config.yaml
arch: "res2net"
dataset: "drawn human figures in many poses"
hidden_act: "relu"
kernel_size: 3
weight_decay: 0.04
Rows from block 4 of a small image classifier, named by matrix and row number. Each number is 50 + 10 x the weight over its row's rms, rounded and kept within 0 to 99. All counts start at 0.
After each channel's rows are labels from the 100 images, of 14976, where the channel reaches its highest value: "lies over" is the class under the peak; "place" is the part of the image that holds the peak. Only what is clearly more common there than usual is listed. The data: drawn human figures in many poses. In brackets: how many of the 100, against the usual share in percent.
# c30: last pointwise conv (model.blocks.4.c3.0.weight, 256x256x1x1), inputs 128-255

c30.170:49 68 60 60 54 37 31 51 31 50 55 51 53 54 37 39 60 38 59 30 44 41 57 58 32 43 69 46 60 44 44 50 46 52 50 46 39 68 59 49 53 59 38 40 48 68 37 45 53 54 45 56 32 54 59 33 43 55 48 50 61 38 50 44 41 54 45 58 30 47 44 34 59 52 37 46 64 42 44 53 58 45 60 49 51 50 54 61 48 43 54 69 52 53 50 55 47 41 65 37 47 50 56 52 40 40 52 52 58 51 33 55 40 44 50 53 63 45 52 52 47 40 43 56 52 52 34 60
lies over: leg (47 vs 1.7)
place: bottom centre (85 vs 11.1)

c30.22:52 48 41 50 58 53 39 52 29 47 53 44 52 48 39 60 38 56 72 64 60 57 55 43 60 27 56 37 45 35 39 64 57 59 39 46 43 43 56 55 42 44 46 55 54 52 48 54 47 51 43 43 37 53 52 69 48 54 56 52 34 43 30 55 72 63 38 51 69 33 49 50 39 39 45 71 35 47 50 39 49 66 50 45 33 60 33 49 44 71 45 59 53 39 48 51 52 38 65 55 58 57 45 46 31 54 68 75 63 44 60 33 54 60 55 37 46 41 72 56 70 51 43 52 52 44 43 54
lies over: head (61 vs 0.9)
place: top centre (71 vs 11.1)

c30.138:50 38 30 64 49 48 33 54 40 48 51 45 73 44 58 50 45 43 56 37 58 38 62 49 67 57 54 62 35 50 51 56 41 47 58 56 64 53 41 49 53 33 48 43 63 70 61 44 64 52 36 46 58 51 49 44 41 66 44 47 37 53 53 46 60 39 46 37 47 41 44 62 78 32 41 34 42 57 44 36 31 72 63 56 39 41 53 49 56 37 42 38 34 48 44 54 36 69 52 61 41 50 25 51 49 63 46 50 50 36 64 45 43 50 55 35 55 46 42 57 58 47 48 48 54 45 35 37
lies over: arm (43 vs 0.7)
place: top centre (47 vs 11.1); centre (30 vs 11.1)

c30.194:59 60 53 56 47 52 59 51 49 80 54 51 45 27 50 56 37 59 56 55 42 57 54 49 57 54 40 55 58 53 53 58 63 46 49 48 51 44 53 40 44 57 68 73 28 39 48 34 48 41 56 55 55 54 70 61 52 57 56 59 44 43 65 53 44 41 55 43 56 49 62 46 64 50 68 43 51 42 59 51 32 46 44 61 72 44 56 57 63 60 63 40 65 42 54 58 64 69 45 74 48 58 57 38 73 41 50 33 76 39 53 55 42 52 48 49 76 46 67 36 30 53 69 33 33 61 46 56
lies over: torso (68 vs 1.6)
place: centre (70 vs 11.1); bottom centre (30 vs 11.1)

c30.4:51 56 52 70 47 42 63 45 62 64 36 54 51 50 54 59 44 42 51 46 51 54 44 81 47 45 44 60 72 52 52 57 67 44 52 58 48 60 62 47 65 72 50 49 44 38 31 47 47 49 75 57 46 62 45 38 40 32 61 40 42 48 40 57 71 69 62 33 50 32 69 59 36 54 45 58 52 61 41 41 61 41 58 49 40 48 34 58 58 51 39 40 28 38 57 32 54 52 47 59 43 39 40 51 51 71 56 58 61 46 49 46 22 54 47 72 42 68 50 52 60 67 44 49 59 55 38 47
lies over: head (52 vs 0.9)
place: middle left (57 vs 11.1); bottom centre (33 vs 11.1)

c30.222:32 64 46 38 46 57 63 38 53 41 59 38 43 36 47 42 57 44 66 59 42 38 53 59 49 58 26 46 39 41 48 49 52 44 42 44 44 63 41 52 61 42 46 55 46 46 34 58 59 39 52 56 57 54 48 51 67 53 40 41 52 53 50 53 63 69 29 54 80 65 44 57 54 46 38 34 40 72 43 55 56 58 71 41 60 65 49 86 57 33 32 61 59 58 49 69 54 58 34 30 40 59 59 58 47 40 55 69 59 47 49 33 32 67 30 63 32 51 53 44 54 49 59 58 58 38 45 64
lies over: arm (32 vs 0.7)
place: top centre (99 vs 11.1)

c30.200:43 40 57 48 56 67 63 50 59 63 69 53 39 45 50 46 68 40 74 56 65 45 46 61 50 43 45 48 58 47 41 40 44 45 50 36 45 48 53 59 31 56 52 44 53 43 57 51 42 55 41 53 64 49 39 35 55 51 49 55 75 42 53 70 59 49 47 52 65 40 47 68 43 44 52 80 24 59 52 42 50 49 67 69 52 47 51 57 44 52 48 54 45 41 56 64 40 57 44 26 42 72 40 55 33 46 71 66 49 48 56 58 48 51 50 64 44 56 52 35 45 47 37 47 40 39 54 55
lies over: head (66 vs 0.9)
place: top centre (62 vs 11.1); middle left (29 vs 11.1)

c30.13:54 72 59 60 44 49 54 55 54 37 62 37 43 40 44 66 55 54 68 50 69 49 42 40 59 43 43 46 42 36 81 37 49 54 43 33 44 49 52 47 53 58 45 41 43 44 51 41 41 51 57 59 53 46 49 49 47 37 47 45 56 58 57 57 60 76 50 51 60 47 63 58 50 30 51 69 62 61 47 53 30 65 69 65 58 57 46 44 41 56 52 52 44 54 44 49 41 45 30 36 61 66 52 41 56 50 63 54 46 49 65 73 63 49 45 55 44 64 57 28 50 59 52 54 42 51 60 49
lies over: head (62 vs 0.9)
place: middle left (42 vs 11.1); bottom centre (27 vs 11.1)

c30.79:39 57 35 55 43 43 62 44 60 72 64 50 44 65 40 54 52 43 47 48 59 50 44 45 47 45 52 58 40 41 48 86 69 43 62 46 39 42 27 48 60 64 54 59 53 34 41 48 36 51 72 56 36 55 99 57 54 65 39 53 49 37 47 49 50 59 35 43 68 48 54 50 60 34 51 54 30 43 41 42 67 46 52 56 59 44 40 42 75 47 84 50 44 33 56 37 56 49 72 50 39 40 46 54 38 66 55 53 65 39 54 57 44 56 49 49 36 51 58 38 53 38 48 53 48 52 57 48
lies over: arm (30 vs 0.7); head (28 vs 0.9)
place: bottom centre (40 vs 11.1); centre (29 vs 11.1)

c30.67:54 45 49 59 34 56 40 45 47 51 51 51 49 44 58 56 45 68 54 41 44 42 43 37 56 32 37 56 40 48 68 66 57 48 51 54 40 28 59 45 33 41 37 42 31 48 44 45 60 51 68 34 69 47 65 49 43 59 40 53 29 67 41 53 51 46 26 52 43 37 55 54 53 47 50 48 38 42 44 50 47 43 55 52 52 51 72 57 48 50 43 53 54 52 36 56 38 51 43 52 28 40 45 47 39 39 44 55 51 49 50 61 36 50 49 54 48 61 47 51 64 44 60 59 50 39 37 46
lies over: torso (31 vs 1.6)
place: centre (62 vs 11.1); bottom centre (38 vs 11.1)

c30.151:37 58 46 49 69 57 50 64 56 27 64 71 49 54 54 31 62 59 60 43 38 56 44 42 45 55 36 77 47 50 49 52 50 47 63 46 44 49 42 42 58 52 49 34 72 50 55 52 52 49 37 51 39 60 64 49 35 54 48 62 48 46 53 53 66 55 68 33 74 48 45 55 34 42 65 73 25 59 59 48 64 43 54 27 52 50 66 53 43 52 40 42 45 48 54 81 33 56 64 45 48 71 52 40 44 69 67 62 57 44 52 48 43 59 66 38 52 69 45 61 56 60 57 47 51 43 63 33
lies over: head (43 vs 0.9)
place: bottom centre (32 vs 11.1)

c30.25:48 46 52 50 48 47 49 52 63 35 40 28 47 39 59 54 49 42 47 48 45 45 51 53 33 63 54 59 49 46 57 59 53 51 52 68 41 73 56 44 66 45 46 59 57 59 27 48 49 59 46 36 50 41 50 65 40 53 62 65 35 72 61 53 56 52 39 49 47 48 49 66 49 66 66 64 43 42 51 42 43 56 58 50 42 61 50 52 54 57 68 57 52 61 44 67 47 38 59 48 57 50 49 61 40 32 50 44 48 61 46 42 37 33 50 68 45 39 44 26 42 50 27 47 77 44 49 52
lies over: leg (26 vs 1.7)
place: bottom centre (68 vs 11.1)

c30.56:41 53 47 54 58 43 49 46 62 55 47 54 54 50 66 35 34 72 55 41 50 52 72 54 55 43 50 53 25 42 57 48 37 43 53 65 49 38 56 56 68 42 68 56 62 50 64 60 51 49 61 50 47 53 56 61 59 46 36 54 40 48 63 59 46 57 46 72 42 36 59 58 50 47 40 58 53 62 42 35 69 44 51 41 67 75 51 56 63 46 46 47 37 46 55 76 55 37 43 34 38 25 59 58 53 55 40 48 56 52 56 32 65 45 42 51 42 61 31 82 55 60 50 35 58 63 49 30
lies over: head (37 vs 0.9)
place: top centre (48 vs 11.1)

c30.191:45 49 42 43 52 55 61 36 49 53 44 51 57 51 41 61 51 44 39 49 51 67 43 47 39 61 67 50 35 30 48 53 36 44 46 64 37 48 47 50 60 36 49 63 64 58 38 39 34 28 48 52 38 58 53 32 53 50 56 50 60 63 51 45 67 45 40 50 67 61 52 51 82 49 57 53 55 37 41 36 54 59 54 41 42 54 41 44 42 56 42 63 47 71 37 71 66 53 46 52 68 60 56 52 45 57 60 51 45 79 48 54 25 59 64 65 58 26 54 62 43 38 57 36 44 46 59 43
lies over: arm (34 vs 0.7)
place: top centre (56 vs 11.1)

c30.234:38 36 76 49 53 51 49 33 53 43 53 61 41 41 66 55 48 50 58 45 57 44 53 52 45 33 45 53 44 65 36 66 30 70 51 49 57 34 49 29 54 44 46 47 45 67 55 52 52 44 39 52 45 45 45 66 58 37 40 53 50 39 63 58 35 49 54 51 42 38 55 42 40 56 39 67 58 48 36 49 53 62 51 65 66 42 49 68 54 53 58 64 52 45 63 86 47 44 32 49 43 51 35 43 23 42 60 57 57 49 51 46 41 55 51 45 44 32 45 55 62 65 52 39 54 51 67 36
lies over: head (65 vs 0.9)
place: top centre (95 vs 11.1)

c30.125:57 56 52 52 46 57 53 68 46 55 61 56 51 33 49 37 41 58 40 50 64 63 36 31 45 50 55 45 56 63 48 57 53 24 33 54 55 47 62 44 60 54 75 40 67 51 52 62 53 43 36 66 54 51 67 55 53 68 42 55 42 50 55 57 58 41 47 47 53 42 47 55 49 59 44 68 50 57 41 53 58 36 61 62 39 71 39 52 31 29 58 50 56 66 60 66 42 41 57 40 56 59 57 50 45 44 69 61 65 62 58 57 51 53 56 47 49 45 31 54 58 55 46 48 78 71 55 52
lies over: head (47 vs 0.9)
place: top centre (60 vs 11.1); bottom centre (32 vs 11.1)

c30.31:51 55 54 54 65 42 47 52 46 47 46 60 37 46 55 51 38 53 48 45 61 52 67 47 71 47 41 54 51 68 28 50 46 56 54 60 63 43 41 49 49 54 48 53 57 36 56 48 56 44 32 64 54 38 55 51 58 36 32 47 62 40 75 37 54 45 39 43 62 55 53 63 46 54 55 77 37 46 42 43 47 51 57 55 51 48 53 58 54 56 54 48 43 57 46 52 74 39 43 31 68 42 50 38 60 37 45 46 69 61 38 59 34 74 50 29 37 50 29 42 52 58 43 89 63 55 49 54
lies over: arm (36 vs 0.7); torso (32 vs 1.6)
place: top centre (88 vs 11.1)

c30.153:48 38 38 42 48 45 53 47 45 71 35 32 46 47 52 56 60 60 54 52 64 52 44 62 64 46 51 67 45 32 72 37 33 60 61 44 50 41 38 42 54 47 51 62 51 58 49 50 34 45 42 46 57 51 62 48 66 37 48 57 37 45 54 55 46 51 41 66 56 61 42 57 36 46 39 38 51 52 39 48 46 41 61 58 54 81 64 47 38 46 32 55 47 48 39 74 50 48 44 25 59 41 46 39 36 45 48 44 50 45 50 46 60 49 46 35 52 58 45 61 50 51 43 64 53 49 70 23
lies over: head (28 vs 0.9); arm (25 vs 0.7)
place: top centre (92 vs 11.1)

c30.39:50 49 57 65 30 41 29 53 36 52 58 63 50 41 64 47 39 45 38 47 56 62 45 38 44 40 38 50 43 50 46 46 61 52 56 50 39 43 44 43 37 45 48 49 44 69 52 53 44 47 45 50 48 66 44 46 40 40 64 48 52 55 70 43 49 34 32 43 60 55 60 27 52 40 59 45 64 46 36 38 48 55 63 63 50 55 38 37 52 64 60 65 41 40 43 64 48 46 39 53 38 62 51 39 43 32 67 57 51 47 58 58 84 57 50 64 52 59 55 53 74 37 56 43 43 47 54 47
lies over: head (38 vs 0.9)
place: top centre (92 vs 11.1)

c30.250:46 43 46 27 42 44 47 55 76 50 48 45 46 54 60 37 49 41 48 42 69 56 51 56 35 44 51 53 40 47 36 37 40 43 42 53 36 44 48 64 59 45 53 68 51 37 50 53 42 56 50 53 61 49 50 43 60 43 41 39 41 59 61 51 49 61 46 41 59 79 53 70 76 49 54 50 51 44 50 39 45 53 42 35 55 60 38 45 46 56 42 67 36 50 42 71 60 53 45 52 63 41 33 47 35 55 72 41 60 46 49 63 61 43 33 51 54 55 55 54 49 43 43 39 51 49 41 31
lies over: arm (30 vs 0.7)
place: top centre (86 vs 11.1)

c30.60:53 65 60 52 32 42 44 52 50 41 52 45 36 42 49 55 48 33 42 41 52 63 50 48 50 63 46 34 49 53 33 67 58 62 51 65 46 62 49 50 69 27 68 43 53 45 48 40 49 44 48 30 48 52 56 60 57 60 52 54 32 70 46 38 51 42 42 43 48 37 57 43 62 69 47 63 77 39 59 25 46 61 48 33 38 43 34 42 40 47 51 47 54 63 60 64 69 47 45 22 58 50 20 35 54 51 48 39 56 46 47 62 44 63 44 55 46 58 59 52 29 51 51 26 47 62 45 59
lies over: foot (27 vs 0.3)
place: bottom right (33 vs 11.1); bottom centre (29 vs 11.1)

c30.156:37 46 50 63 45 44 65 37 40 60 63 57 57 54 52 60 46 40 48 74 23 34 50 68 51 32 37 31 52 56 37 49 57 46 53 43 47 48 35 46 46 33 44 54 50 63 44 41 48 54 50 34 44 41 66 49 58 58 36 59 32 31 45 52 32 49 43 36 46 52 46 65 39 47 56 37 57 40 46 34 45 56 65 45 34 55 47 42 53 49 43 56 40 47 48 45 41 58 66 53 50 57 39 44 64 62 46 46 43 53 48 49 78 41 46 57 48 50 51 53 44 56 57 49 50 59 55 33
lies over: leg (34 vs 1.7)
place: centre (56 vs 11.1)

c30.122:40 41 38 72 55 40 52 39 64 60 48 55 24 43 31 50 72 72 51 61 36 40 55 62 63 51 60 38 49 40 60 50 59 53 84 52 41 57 51 56 42 58 45 59 45 57 57 51 42 58 44 42 41 53 36 60 65 60 43 57 53 45 54 70 56 62 86 35 60 65 33 49 48 49 42 50 76 59 52 43 60 35 54 50 50 63 57 45 46 44 45 43 56 45 57 71 58 59 68 48 50 46 47 48 51 28 34 66 54 59 57 59 63 47 48 63 47 48 45 46 61 67 54 66 69 36 58 49
lies over: head (93 vs 0.9)
place: middle left (92 vs 11.1)

c30.42:50 32 43 51 58 41 43 39 34 56 41 35 58 57 38 74 38 52 38 48 51 40 32 56 49 51 63 31 39 49 32 48 51 68 54 48 65 36 66 38 56 54 72 54 61 52 71 35 49 43 46 40 63 61 54 59 50 62 42 46 43 49 35 66 46 47 43 56 52 44 71 60 47 71 43 64 56 59 50 73 38 59 48 63 51 41 48 52 32 41 47 51 51 35 55 50 64 61 49 57 63 65 52 42 56 47 43 50 54 63 61 53 56 39 43 45 35 57 64 61 53 40 41 52 59 44 32 52
lies over: foot (25 vs 0.3)
place: bottom centre (71 vs 11.1)

c30.101:68 47 53 55 59 53 41 53 48 30 62 46 47 68 66 57 46 42 48 57 40 65 62 46 46 58 51 53 39 51 38 48 48 37 63 45 58 59 34 47 52 40 66 51 48 70 49 55 53 60 32 53 52 50 57 50 29 46 42 58 40 40 54 51 81 49 35 36 68 55 52 61 46 50 40 68 42 74 46 22 61 51 42 73 50 55 48 66 32 41 49 61 56 50 49 73 40 47 40 45 38 65 52 43 25 44 54 61 47 50 41 57 66 41 48 67 39 53 58 51 42 69 36 64 69 52 54 44
lies over: head (95 vs 0.9)
place: middle left (54 vs 11.1); middle right (43 vs 11.1)

c30.190:59 23 46 49 52 57 38 53 38 41 47 48 59 34 49 51 46 48 49 61 30 43 50 68 33 72 48 46 56 46 39 41 50 63 61 54 36 65 47 39 46 50 41 37 32 64 53 50 48 45 68 45 43 49 47 63 53 38 58 45 39 54 50 45 70 62 55 53 70 41 45 50 32 54 48 45 34 64 42 43 53 49 59 41 48 62 36 85 53 45 59 58 48 47 43 67 62 46 47 47 47 52 37 51 33 63 50 60 56 35 58 52 47 68 45 38 53 35 36 46 42 41 63 49 68 53 56 27
lies over: arm (25 vs 0.7)
place: top centre (97 vs 11.1)

c30.46:54 55 49 49 36 47 60 65 49 43 55 49 36 54 56 45 27 53 45 51 54 34 41 44 52 48 40 59 46 51 46 32 36 44 66 46 54 51 50 62 49 56 39 54 27 49 57 62 31 27 43 44 47 39 52 57 65 63 40 58 39 53 49 51 51 30 54 62 47 53 62 61 53 45 40 75 34 63 37 46 48 50 52 81 67 68 51 60 46 59 38 68 40 53 39 41 46 52 40 45 40 42 47 54 47 50 56 50 60 44 60 37 58 56 31 55 60 62 56 32 45 54 69 53 36 66 60 83
lies over: torso (52 vs 1.6); arm (29 vs 0.7)
place: centre (81 vs 11.1)

c30.106:53 63 52 46 46 46 46 47 37 55 46 58 63 58 49 40 25 64 81 46 43 54 55 58 45 37 64 60 37 47 86 37 44 59 50 61 31 49 53 52 55 61 57 59 46 45 44 54 67 35 43 52 40 52 59 56 61 49 33 60 56 68 52 53 42 67 48 51 50 58 56 40 75 52 55 50 80 44 38 40 62 49 38 68 43 82 30 45 69 41 53 42 50 63 53 51 65 58 32 53 47 45 43 37 62 45 48 46 42 64 51 63 68 48 47 48 38 47 55 55 44 28 63 50 52 59 47 53
lies over: head (45 vs 0.9)
place: top centre (46 vs 11.1)

c30.232:70 53 50 57 41 42 48 50 56 65 51 57 63 45 62 49 49 55 47 45 57 64 52 63 36 51 52 36 59 52 46 37 36 53 57 51 39 72 56 50 49 47 58 37 47 45 60 49 47 39 63 50 49 43 38 64 40 35 58 34 63 36 37 56 69 54 55 46 61 39 50 58 53 55 46 63 40 66 46 49 64 43 28 53 49 47 53 53 48 49 53 47 37 45 51 54 51 52 42 45 33 42 54 51 38 46 32 67 35 46 49 47 59 42 44 44 47 58 30 49 42 58 50 38 63 57 52 34
lies over: head (93 vs 0.9)
place: middle left (65 vs 11.1)

c30.182:45 47 49 54 54 41 50 78 42 28 64 67 61 71 56 47 40 46 46 42 49 46 67 31 59 27 56 46 63 47 57 42 38 51 46 41 37 44 34 51 44 35 53 60 50 66 66 52 55 41 51 62 49 26 48 61 55 51 66 50 59 50 56 45 62 35 28 52 49 41 48 75 53 42 59 57 39 57 42 44 50 40 39 43 46 46 31 43 44 38 29 54 57 76 53 63 32 45 43 55 53 48 64 47 42 47 62 77 46 54 40 40 40 37 49 45 61 46 48 45 57 56 36 55 62 59 38 47
lies over: arm (39 vs 0.7)
place: bottom centre (72 vs 11.1)

c30.62:53 64 46 55 22 44 50 65 32 41 44 60 56 58 63 67 51 45 48 35 56 42 43 49 45 51 47 71 50 60 74 64 59 52 40 56 51 51 38 50 70 44 28 49 55 63 55 57 62 54 50 50 54 52 48 58 61 55 31 52 46 30 68 50 72 47 43 47 32 42 44 67 46 64 38 60 41 50 42 62 64 52 56 50 52 46 65 52 38 65 30 48 42 64 27 57 55 64 48 40 41 64 49 59 50 62 55 46 43 42 56 55 45 57 40 51 38 36 45 49 54 65 60 61 43 46 33 39
lies over: torso (41 vs 1.6)
place: centre (64 vs 11.1); bottom centre (31 vs 11.1)

c30.5:36 51 62 45 55 45 44 53 50 58 56 46 48 49 46 36 52 52 41 31 64 47 52 56 52 47 45 60 65 41 35 60 48 43 58 38 42 37 48 55 46 57 52 39 63 41 45 53 55 45 48 40 48 41 56 48 62 50 58 67 47 40 40 46 55 49 55 48 74 48 33 70 57 54 61 42 48 49 59 46 37 37 65 60 42 58 61 55 37 50 32 67 42 54 64 78 58 52 52 45 71 84 47 61 42 41 83 56 68 43 54 43 45 56 55 55 59 62 56 48 65 67 67 53 67 61 68 41
lies over: head (45 vs 0.9)
place: middle left (66 vs 11.1)

c30.52:32 46 50 54 64 55 47 41 45 60 47 66 61 62 52 43 42 57 50 36 28 33 54 42 55 61 50 37 48 56 38 62 51 49 58 51 47 59 49 70 54 44 56 54 46 52 63 46 55 37 54 45 67 36 61 42 54 50 36 43 66 54 60 59 33 56 46 56 44 33 52 54 50 49 52 63 31 40 33 55 57 41 71 50 61 58 51 48 47 57 59 66 45 58 44 69 71 59 52 49 43 65 41 53 40 54 70 62 63 55 45 47 47 58 45 35 50 41 39 37 43 41 67 51 42 74 60 44
lies over: torso (43 vs 1.6)
place: top centre (41 vs 11.1); centre (32 vs 11.1)